From a checkpoint of a small masked spectrogram model: 78125 training examples.
Rows from block 6, named by matrix and row number. Rows with one number belong to one channel. Each number is 500 + 50 x the weight over its row's rms, rounded and kept within 0 to 999. All counts start at 0. Numbers have three digits each. After the name is the row's rms in percent of the matrix's.
# sq0: squeeze pointwise conv (model.blocks.6.sq.0.weight, 52x208x1x1), inputs 0-69
# e10: expand pointwise conv (model.blocks.6.e1.0.weight, 104x52x1x1, transposed), outputs 0-51
# e30: expand 3x3 conv (model.blocks.6.e3.0.weight, 104x52x3x3, transposed), outputs 0-7, a 3x3 kernel for each
sq0.0 107:524432489623444507476522468474502469488427480482525526485549567445490493483504486512506459497504522523457449470421520498520449458436444420532497517555476500438550485517492491488477530622487461540453514489519570
sq0.1 107:482531483428456529494520421512533521522509434502436488453484455593483498546438487505531487493495455500516444526547508453453570535473523591453491548470508468517523541517516444533436486505521490375444489512503518
sq0.2 099:453498552519520497442508475471516504526524546512523506485494445460532543535452558500479459494525506503521534467458582538509504509533489415558489531505525513528511490454461475500459489497481489544497475514475490
sq0.3 112:482474461489491529416486468492526492489516509518521494537482493498587523526529490524567488533487488512520507483490471310507474469476457461477499504471572551496518478507538509465543507545510476473498488547505492
sq0.4 089:518530478561475484527495492447494511519546443497579483464484575403475442473561442553539531472554581546442501513479566429489614549487523479563415478461497427444458499437427481471488462427489528466501442529448450
sq0.5 084:466503408529507467498474576484410523488578492406495351474464512465547429489513413664597454448493455385518447585496491436486471542426439476477500551453423519461490423535511600624481403522449505553479499482429455
sq0.6 115:547505478454459524456486520522482508527502463528497458508494557556514508489481540543514512504485519525500461537551523470558461457416512520519548500535474540505518503468480552523484449489550447509464413505515506
sq0.7 108:518501472430514574547510509514514561448500523550487484542482545548497459470509509512509518501506440486539505481477549529522535460493506492448554519404530432687444514483609396512495505407520504480533490492459514
sq0.8 123:500468488529492521513493558475479468511483512544517501511509488477436514490525545482517511461505472509504439512516494525489499515510478474486525513500507482527527478508478504497516461449485474497571516527501466
sq0.9 116:520471521472515509468498487478486525511526555490526488462473515468523527519475528503476553519463484489523451494551519490463536502539494435501506491482484524533473482511476471511544465458475513534508513523452528
sq0.10 106:532562491551497403455491437587461493540507520462468469478518478465465611443514538493517536507431465497491493465533474543516462544476450426463530504474479475492590471470504570503500460517416517518547510457538521
sq0.11 095:502532461507571530543491495508511518470510484410503540504442519536476534487589510447485496466548505624515531456553527408550554486507526545532511511559584503540529521500529447444470571533527489433492550513467508
sq0.12 116:493407474517500543473515475491506468476499516509508490440478485500493533577504505479516529525471465508533559539482491544533521528503498480473518490502471546452413481451545542508546533514520468544522468508480541
sq0.13 107:495544479446510502486513513462476545487484501512514463518460516449489554455522482517480487487452525490526495444523525386534515483522473515460471445483488570484540504504552487495560479559496497407459521526514526
sq0.14 084:421498462556600478477444484477559465526551528515494504517531402549610550523614497489482496457553551486469509425556496469506541508442391470578558447555490576406616489484474531426507513553424509540489484584467508
sq0.15 108:497515505504466518540487467528508487536483462459493501421475526500484472499561471557441512510499574493510467534502519411524504500486500518562490431569495464477527519537524487453539470496506548483538455495478509
sq0.16 078:567483618529436488517620460515519479498344573537524600558598507503550545484475538430510488658468462584428506537512454513531431412542535467423550445479435494542508600467548525424488574509515455503471469460597553
sq0.17 094:480534541461470494497542487463461462459467514540478499442546476488517521475526516488503480499555425550548495510466458488586537542515525476463529527512518451513479517508527473541481541522484455475462491518530472
sq0.18 089:469503522457461495478526480467495539458562429549494568537507488524443482547495451585499535527520544535419516580462505544449471453474525546504444454481489467496446543449526495475478436476501571553474443575508537
sq0.19 119:512520511502477436623532539497439479505459499481506528474499474542575484512523506415462373489502505500511562529462498568571525504534486477459590485498545516476514503492488522496449539465479459459553474449488467
sq0.20 084:504471448479526472491438501531412565527582448447432317531434510471485449463544395640504586413486477320530547493550445522584469450426471474482545524538442595528469428516499544596573403465477550486499527455417498
sq0.21 090:482509454512462577522490416456509482488472567499580481498571503436576500538504466477474514458515515554456457477472507445556517540480445502524560459538532494397519463418457489488526506549491370539462502504495481
sq0.22 102:520416507446530526421471472430519537516477511567521468524527529506497488465431505562464469489502478457508341560499506506414446488490485476438467429515485575543470446510660496536517462488450446605585487525456515
sq0.23 126:461470529542510484465505487493478513533530514458511504463498505589488512522450525499519538500518559503477506508510510536499495498491509474522447517492497479512559468511477463528483497486499526464485467523493518
sq0.24 138:513478518508478492531499521493482497495498523480524499503499515517521505503531511494497505493456522511521483493548515516485517487492498522540475478545465538508473496531498516480523513468506504517454507517481492
sq0.25 087:476517545542517446516477513509560524558524551572601512519596495489546536513512534486544444534510557461461468473553493340401435459460407537584481517552447554516517469459507581438543503482451491556435496576488483
sq0.26 078:494503545501465558527573500451612482475446521532538669426603514519561464461543542401523493585562552653434499544509518517545547512532512510604543435505610412432540595444495489494435574489491506508523526549608480
sq0.27 108:529444502499510490544527460497513505498489535486486506484473515499468503473527468533488525504437474482475526503495462485472516483451500475529521488493484512459458521516454465454542494513470442565508501502487512
sq0.28 085:567465466539484567411497556472521481447584480498491494440483483473499429514446507540597485513470435529531450569431408512482450583460538468470463531490487491470430520523504545576483461481465412440564464513489484
sq0.29 094:548494491418543518451547500514470543453536482563450512441509525510451427559425491553479522513478468516559491491515524499548504510484608562454495533461559476565425535530531448528529528505638557530537564493487465
sq0.30 120:501469478418482443423498415497493540467533504541527491484486504467453491486556514482520592478519488500455429532547537463506447514529508455511459505494460470455449504518470489438483429447517488462530468557450488
sq0.31 073:507469586487510485518617551543653521478416488578471684580517435539493587528471600395485448644465571582478492461539449453444438443510538531465554483521499490512475621472519469449517535532496529484562487574628585
sq0.32 103:547525534488490561456453462441460452472444562486527482388501527534504565428468538488459484485504417508542412528523530544528361506477473435504508486463490580501522454536626526588494499568451408513490516473487549
sq0.33 084:444485541489514525465482519489558490561523567535534544430543430510482512413494553416481503502590509526431476530552544571556508509482491524600508446515539458501517542432514509414439541514434508462495449514521520
sq0.34 118:482447506532535616580519481471513519514537544519487506515500491551484508498485557476454506480481501504481529552515481495486540532525465526527505451513531480559472491501534423556477508513494500507528525553522471
sq0.35 097:472503540442496517510470462379532550520494525522566521472524484523494506419515532504463482486524474551424449526524629483461468494557490542495415399419545509507518499462548500490455544504448492484498535460536457
sq0.36 089:542529534452439499564526533400495466496483513527553518394521598458457460471450468544443463492542528538453518574445532477521537480570554562556474485504533468485501557421519496533457491527544467468513544427553494
sq0.37 093:471494522404522530507468441454529482592482504486448504479458485560494541502466536405478501469530547511489518453619548478470497505559526475466549436477543462553544489490510468395486549438486522456517450482499434
sq0.38 111:489450555518543527466492457491508496502521449582519501396489544410440471480486508512441520480477480538563414536491530497447477507528522451537531489527465475544462477528477473501458493464512505527506448514506491
sq0.39 092:472469529507464513415508531390492537525443567555544473540532624441563515422466475553542428466441525462478405515487569547499518476514530576470400456430499469502563461500504542578473526528501512585473622467483488
sq0.40 081:578524638531407508488695492500536468498377519587520583510693529472494501519475539415460466623450527602387517495463527536448501427551501505470503429523501443501453661456508473462514555518521502495558503502667609
sq0.41 083:488509550465415487448598524454501505495492524532449606475533509481476481517482498447555476599455535554386484505506497529476537491505527486510498486438451451460466580425506546529496492494485508455510476506558475
sq0.42 101:518535494481454554483502544545487533476449494547554530435528509501489441520529477500523481498488488491534471574555545517417559508481546503503597563436559421613422542648472498552484515446521507504503511496469449
sq0.43 101:501432505535503588436515524565497579505519428509521501489504575412503479555550484552546477520461570476477508466490497416510536484479462431521509447537455487443520473449487502427614477511558547503504452500489519
sq0.44 094:507504503498560527539453496531499465597526470533507504492484502482406490540530516420338532469526550495566545485475600543526506506533501480505561504614513539526501536534463402493454521506492552542512445518523474
sq0.45 098:493508481470454484505482467505534604548531442521468483567485519400474440554478452517498512526522594482512531509478498508523497474482516488513542481535501469465470545472482488432546504492546637496538483474533501
sq0.46 099:485499451583439519436477539510524517443501468524545484548526546527551385524440493512561538521483493514490480522415513535531549465457516554520525462477536481460437505444469522512485464549534514523486476526529483
sq0.47 093:558501539438489510448519528503536555554519461546491466528484454486432564500499459516469510538489499462477490513588482384546444449526485503481492448537502548502498501551536532502581507528541562443489468434506485
sq0.48 090:469529468473559438493455498557462523454560366465445473468404421608369498546509494570569564469500423526586507494529462517488410559448541614487465596501507506497452434453490485529466443436547515427491448533449463
sq0.49 084:481646464520481481504426428465448450491604504475596415438414486504513467462516459504564601400568483527490479547516490532537478664482537532540469442473504569438474362493470532523487477481464489505512523434432467
sq0.50 107:547505487469439480541518480430471479328475496488504513454490498461451463453414454514563437502478479537457534481418489457446526497493504460476551493514533447482442499495459459521406487488486491429479483496487497
sq0.51 087:593589559514438419456515456425446467650462560497510507482509537416499510420461503473458447510486538494438425544544515505612523522588557409540466471531457504478575514548445628534527595463474528453442555425537467
e10.0 092:484390501502507622431450482544406502513413408394516549512487497557482461443537536459529498501528520471450522500341475517472451454576543518492530527540438582
e10.1 080:527557489523447434483509507452588476505548486535520557465473458360450498590514459464511524558510512518469485506517503471428533574438502372475446490442565501
e10.2 081:506515537542399461521407521483463455546510498544481411525500418540478440474611481440484497397490553508484528358540569451531531502453557469518528474520497484
e10.3 072:489492536435557500366473527405447501550524482502547479468509445444526448458432522574518538489568547488442577549409503464528484532534474535522495536538456452
e10.4 104:517446462466492553555467549605467529461617444534561496511513426571411451578483571475489529518454592549513494483499479441525614548455474495525421442555504446
e10.5 125:509584403449478500485565581522477561528521549485581456445428595464438496450424490541437594513487476539473595538517458475515517527560532496567496420492465529
e10.6 082:481469535504551515483438436513476493474491455570566344492527529450394550459399518500523573493528542459485586471439532529439544421564497529459494500490468490
e10.7 107:521537479505518356514543512419565493581514521562435583469544469536599532528565518540483508512529464460460510510463397473494512553554475540434465521456500514
e10.8 071:519409433463381508523429568504447506488477551471553468517459545604396548450543538462456521492526471464615581552561503475484475504492518497511407492480484504
e10.9 083:473477494516518525551477529554519449492496548560492468480490494492428546566516500459483556502509493528439511496550482491522509516485453527523489519402422462
e10.10 085:467445531432359525492478477479516493467418471487469500505516631540519514435458475495467517455488445538548494518497529537406530487536602538492583508542512536
e10.11 090:547435519406497542417521532474561532514591536499495435495498480562529437503605459520511537533559530471540492536485557527544469494422606510471517481503539581
e10.12 094:458494510467557503444529529526524511500470439509555631503478442405493519447456512410525478420542473464476525494593458442513484456531449487524636522504500517
e10.13 082:534423528504497488497446326462501510423501479459458548496518481564513455461394517529501519477501447502501505477487568523450431533489495537497526481523474505
e10.14 128:410458526461461548467408470494542488420471544577500465479487613476475433422500519434497452424581546506499553467498653538581478478451541532519490478519455358
e10.15 082:569451493485399518528463389567495489475474440453500500515490449532409422534489525517484453484564498530495476530464482474505570501521481570488417504405505447
e10.16 136:497502554535465483508466507455426420461452493485509466641562517552546496505519503476614473438484455327441538493477459515437519405539494512363553598510496540
e10.17 096:515524470559491485502480512493476470483526473549585561524514447534403459465532508515555493491495509465524482452539495460486442507507409433459535535536533471
e10.18 090:530564490457444426575378478470484464477453509630565497549528507421530585531489542516469384501512565498466495448483471529492526509495463518498555488506552558
e10.19 086:535535472527551512503494497417548462549516424420533490493517541497549498464458444557518453506536525511456538493538454503489429394406534442496570526558480550
e10.20 131:505573441454489519502526430472548569580518497569511502431446522481539533477462504563449546565448422564529485632499483470519471536624490581566506479456467545
e10.21 099:502502484497528546478469529565482471465515519497521500521457490595453378465429537469522529431529533527461553459515511482512420485469366513504526514556418469
e10.22 099:513519517547484488513510523456467497542472584537520577482506578525435527489450541519516509506385481486465516475572497507510430553498469408536473476536513528
e10.23 077:437477510522409534489590573590514471527520412512493585498497451539456503515488502481539448502469500521584518470584507536513559573531399489476514437525505463
e10.24 060:533551517514386473427471422449538509527564472529549539470526547327520541489452546514510529553497525520542496500508550507426516500491431498475520542571505588
e10.25 115:488547546510536543435531518550496475496513553556493406515482504491522439433495572444538475429503546497437590480519549539528496457504544509483483541579446503
e10.26 133:510543526530527430600518508550508394493559551475506473548570452508468500527547495427582492442525600412419493478509463511481546424482510407401423506529549506
e10.27 078:489511541516313454518487481481478501519537441483493605477479546523539514530499546457477446511454486530399462525386465499521477428576624450511478575429472538
e10.28 107:506530381500554473545562619529483549524500415443585462427419461540475532456395472528443573524470521561436539497493466433472543505499575515570444392504451499
e10.29 102:613534506490508418530548404407503492618528442578479534512522515534542460615520500541493491506428520484497483488437481462451514555557430474518448512400546588
e10.30 086:503427487485506515475509472485525483510469497631584509525498481570442548467552530486479485514453497535550458485590523435509555509449396448527484552458569525
e10.31 136:503503601484491453542452467477447382442498553499428440592571501407546544502494533466542433445516548429493522470536484606492541420499522474456490573464588495
e10.32 089:551443519527463502444553407502524492537405409450552465496483451530570457481443422518552535483496421508539530541577456493559532536547553451488558488581468571
e10.33 092:425569489523475507517397508509491474504576418497475528532497534515500531518475451416515492397500513542496468550453561589553555492480574503476367507593510469
e10.34 087:489553469509562483577529504545530506538544464507519547541478430451607474477480481398461507496596506516450524425475496565505496538514448508467396574497534474
e10.35 124:475546511591507468528468502522509487510565498506482374514498436479539435520551496460502520415496496491478455398603503540555514524414439469518421465591514485
e10.36 101:609535471586417557509506527484423527569609470477520532533518454530455390586557504501503569464375519450452444460499467459441478529507412445458468502489524493
e10.37 105:460422492527490476493436462469513443413542540523505352478533478488483461549519405411475517371603477477566457419600566534538547493409484482482393517438543434
e10.38 081:448488499554609445494487528571438546555493498541520477466521523495463554516527531566481508548532521499565434381466529414529538540455578438504413475555488495
e10.39 098:611576518608395444520493556540378541509538546450479454485532461361487446527525528519476548484428479511459583487546502456502533499509472431481523514560500576
e10.40 147:539529554548481503524453498507356448480485480486500465600636508468502508489520562455649490424478538343398490470468447510440499441536538496417516618519516532
e10.41 106:497559508491583414580467510534364346509463527510496471518547516498525460504486549404541500405521507462407454345531478525450556407494512472479504536463621494
e10.42 097:508547501561397450548518509472500481473550481525540468469560460479479577488438508458510493511473481458500579473482442507457556521545560427474410510544525568
e10.43 101:558454517442448495459493409570482527412498560456482538519528401413408541558446626491523491476487531462463531514405525481506526512522460596446458507495483502
e10.44 087:476472471502531544526451430539541476437514446549519444502489528561466434478556463453449460399466549468500325505402536510573479472505559523492421510491495469
e10.45 084:510447470474435524481513392526541430438483475602421518490485552537413410626532559499461466524462553509473428456402494526487508477538554589479528499465561478
e10.46 087:522490472445505477542432536476442521566482505560516526499521557545482494522473597532521413519476570440365548522472424524423382462586374513461585527531471558
e10.47 097:551473541484582511425487400479497448476499492524510481509495417471505484557515438536513550513550451502588383559513539493531509503524485529510514520413537504
e10.48 088:482554420446614420557542539479562514552478365573520458482468485544564555425505484579495501538524483543462523590557500516480443460570588523516420454482534596
e10.49 134:467472439490513543487442514613529545499522478518591440451447492548512418522450460519462500480471507570504445512543509458544516541496459558594461407560460520
e10.50 103:452514451487451482519566615517467497543377399443478520483467457532514470525526516473534506482400522484467428470491428441462545529501562492460465505460498549
e10.51 104:592457505524537548475524495530487469470559415426514518489520536538540431488555462551526584503440466487499462520476537538472555483552442514510540470512479574
e30.0 103:497474504525478445490441391456499479577535582423463439514604518472518544455510507484448483566434496482500476559557468589491427597476445451397487452464489383492429523513522719437443512494481474531547599557587575400509
e30.1 108:508499536502542569469441505493513492511467344559533505491551455559525330541548520475551513438541539543446519550444456505498445499507474525534439418528484531391459675503504333491501543540499552471621484531514457575500
e30.2 104:479478517523515423500496482469462462519545590486489486400454576478582529488559485465508442371447522457525580489446525462465536509561543499491585455514495621557486598531455439448524475499499516510394546526465568539434
e30.3 117:502508558424330459448440580539514469493505454516564511559540509500485448514470518551540444552507492481500501498471489501499481488450462541533512521414451523479525573511489510506484531502476518454512508504528467552507
e30.4 089:465499539426458609481451567522527473547522527501463506555550480546459480532495482512539502463502508456501526503532470531465455561464447485525494426531525517443563483490496458569520465497517392360514554556480467472382
e30.5 075:564478450575466469465431523496484503501426458476467522447472492596488531513535517552531517486365339467411452512536491488567555494524497517505466413453445549527538544357446390519522508563502571469501529519493478463470
e30.6 121:507496480532493493491483440475492546529470481491558509517495494444427532539551417456431482428506399556434521512457524501530567505548545513490571424442521568489549525444481488534470451488496550450474469503450491639558
e30.7 095:539509455516540633531446491546484490533498398531488495442452493570509470465455426498526478607519564582541510464407467484463488491466509488556526515553548447498561470483518390598637482484474546460476363510516491508525
e30.8 113:521416551437501529499480442472506513508522546528536493471450498426469493505480444469452495496519383412467579574469408633525426657531335477460583501489540475518483480468453522488518404507472464644441530555558493477391
e30.9 118:422477528477457458447379495515543523502544682541482491513566470496556544377502560510390471453418480413583416504630497498563545616421479535461476484475420458523505462475472436507544564548470470453576496509527532471485
e30.10 112:549551454507504508523641480493452524513446386543562508462471531494488531459447474441518522494471418429415476461524575505501562496518534479614581479419505530459573415355486480490493513520525452563454505517491566452469
e30.11 100:501596500512519428486514440484520494505462455514491501506532527505487541470508582453467456492471528354466462483499526521475482474441513532575560550573567481466536385643583469465421510505522445485472481490511455349474
e30.12 108:497533591497558629440536641484465493521521531501568521484467426453544520519532391521512542607546389520571627513435469506458455543474469439470543530602565460626477537546510657474519542445494484541483559485533494339491
e30.13 120:540515472509481490511489509525476531554477455539544547522513459468399412454405506527537533554493518525427446477548462535521523547524464479521548548480496471585513433488533551503491512511544482492485494511518526416466
e30.14 080:437518519570522601503563577521516527478498544473514513555505456509469480506449461532574589597565472554524531558482477556525498529480429508486478486368473491435542495428464445515499496507495509437570563510545512504474
e30.15 111:541514532549456474473441545510500550451513561481463495581533503497474543508435521489530505495535555518555471392486541461497551385445518507505397541495424460490571382456561455548520487514483557498558568552429491546455
e30.16 073:544511537524500463503522519476522501544550532468523464500476464464552471512481487589484472411488556390548496526471536543499519476410469501368498496483543412512491450539532684462459543503447396591604516441528608405444
e30.17 099:488535523558538569534491504531496418480544519484454449503476441524547452481560510536424459465437630483554471425518452411527498425487449503420539569497418459534468499542505497469530402522518520516609468499535497500455
e30.18 093:474509424543453425548461467510521506512502497505506457485424449451517411474506561490449504433481542498515449551501578522539526490496528458443455468472413491496543492544554513485471478509481484532611554469500551532483
e30.19 110:428444441468537454491447450518521497477456436576494536497538599469483553452493627509445512593519457500559371384560609402521563356510591531449469551466521519561575475497493509505466541507461513429597421461575407503500
e30.20 082:567478459529466561540513574492459491483415370489506542475523546566518493479503488496641612546552462554517547451506508430541453367567480508610498489534482460552469538334411450505500454477474554419424502472474467430537
e30.21 093:439429534464517458415459428489557560537537584468489485494536449536503476533510477469508543559567447458453455488505487502523543453542526559534614543567555562533498544584503534450484473480462490527480514529478443506521
e30.22 102:532447550476479471485409493493529524561517518440529518463421469452423512459462523539519537458487538443531505385446532420468532281506514479432496394445400513578504537472472487578471516461497490488437456466497587333502
e30.23 121:444524543540517356450514528511495533487522605507507495508482494423545536554581502568563528470543543524487525496456515461548518447611528398521539515483408567459466510538490531515447534434488532513408592437388547499507
e30.24 129:484520459476491554435487590560492509512472515544490506568479546566454471552519488556463493412433400467507437381615560348595527337642523479521391515541523506512498494450543389449562466416512429435612432502516435519478
e30.25 104:469419487474398504461422447465433467547520512425489424506504459414509547475457446542493484484475427499506496488564488497523501527558498463491544392370499410488458536362425614529521552530522496453497569496564497462552
e30.26 074:477479455520490449491535483458443448532596560496493461505550499482515519463490505543483500444478698489488549537442360640485366490504477561498565538561524504570525451479465606489457557484473386469461498482485491450386
e30.27 115:544421485529460430545540461548557526473532639517494480503435559492463529484493523447539523501452422571475487571485519572482474615464531433694507483551499518448500493479487503447517518518504489593422489523500564521535
e30.28 079:427519423370415448370342502486502496489482536535517487527546505464460497454492504518469496496419370503450438457525466475503531468430500517404424480473512497431478584490532516524539548524507483375470546535496470462485
e30.29 087:506513478458506572522541457508499489464476371542506529485538579501506523511556551384555425467551627528529542529474566556498508536562500490541527484509517472432472534460447523498500472513514570414516519549520562527472
e30.30 127:523438485574451510511513544460493455608472381481474489542528512462493428367490513519466545491533491491630436536504501503448487528403469504484479466585459480542510432633538607604516474501501473543457481434539525389537
e30.31 068:492573521523546573491548557503509494512536497577583548527488462456461397512467465560451471494460523478479496543509497577517468437490466489391492548472577470504518458469500555427467508452503456447499432435492505387429
e30.32 111:450547494462518476490441534494501522476489503507492496396541528477541545485555528480524498506487470501515484507500516528492507517500461519448496525530532442478479546489471476453488463524483557415476412518515416502457
e30.33 094:460536516437529624431556592496505485539527496464495512485460367541438347537420421501493544455428553580547523552469514574518486540434508559509441436448470509421476559501506502442563479485530463484568488474543547514494
e30.34 122:515476556569510610471476595486500424456505464462479425474517414544538497518499401420551513411477460418534496517550562527532507570536479547487564572527552527511460539453462486557566424553553500496544468516524460512499
e30.35 082:468532539519510627491513522512549511510541520543516554523493445475447486501478484596509544491478473565544535560550492601536487564502510499404474403396462433453525579509488448436539499453498491488608533471563533503517
e30.36 088:449421449407493411557541454443485484526507506482422456390503525511549543500559547514460481310501546503428457561480522594485466506526496554464552389538497534533467490548487462499470465536458421615481539541503553543455
e30.37 090:471527476536581436465521412479474475446458434515524567531508536482487487523523516555501521471486511470505450532476463484511513521463478502494515437468460455493527497478408444548467472524472488429447527494503537543473
e30.38 113:589568526546514414550546541479467438452528576490492422460480548439499535446505537450581380476523623535489526502454528497477486491492503454517426544557337548423518466388497474529537482492508558443488506535505488650476
e30.39 094:539445514569470406540435501517498531505513552504504544485456436533461537512525533528443437477523561459545466502475503557453447535428477503480507446381392494554490514425527444474509514516517582443532448433502510354500
e30.40 068:534491565485470508527503502477492498639670635492533479483480514476539480543496482567476488431468602486527532519401490607454478469454507490420534489528561485549506473558500600400451500461487429645451472465443560376472
e30.41 083:576460499514488517492452484444473476453521501478487431459496459496561477520491414587442437444477555483482531481533426503515412574581412476448586514545541482571482514555527547451581520512548443598536534493544617585493
e30.42 105:499545438568549442512512506495516495490477460521510477484521487530492433488508479486502460464503598545465430527549491526555500568535534483449530473517532491343526432398504467574540506559503502397508504544486524527542
e30.43 100:525513536434457659567483587508480498487518523476490455514529480488409453486517523496515450591503396478574480475462529485424502473428512565516551502380464483512487481414470549503487533479467529421438453476469512486477
e30.44 101:465518562487548563472593588531529499499531482470456439501514538478533519474455532465443532480520571469542537534468516478506505427435497450440448486551468492450487453525504475509558503537512464560541544461567569496531
e30.45 099:524446556450434568526454412538522504468485439535480487528554541474461457511523501499485543401489605506516511503477458525498498419551568422452484446467519477548549491550519413483479471493522503612441540497555525398543
e30.46 100:526456476540487518547551499510494508516510574460435414524565517527494422539483538474549527507491524553453540506429514559519448593479413464484500463505511471506477486441537483459531533537529535505540545496543533431594
e30.47 102:438502473365491493472490488477438456383500482503496498509548517496469464456444493524500484388462442517468488552489493590488470591466489542459508488408524474535462507496509503529560435528504465394493527414506489499497
e30.48 093:528496395529489376486443451516499498532491485517519484519461522564473489526442531456489550530446451554367548546502591529514545416476559486544481430510509498457509535437439379554537512549452400469417455540521355500509
e30.49 077:482530495505536594426483569518510505475423453469424449519534512511493533466488579431464478509488504560410548539463486542530493489569533435578510520572556537414566572451473477505513543547481545551533549575485454654496
e30.50 102:556532415485484440545525395487470483487491544517483557515511483489535556512475465506506485579552478553499483466546499453524493459558458498548535520550583496539581390444483508538449529543528469445415483537508500506532
e30.51 084:508413574473501575456486563467477501469474450523547513520523498541490502560514468537500538442497584516526577475461515511460485432508493519460579485458514588565483552500454486479528537552508462547503470412525473482474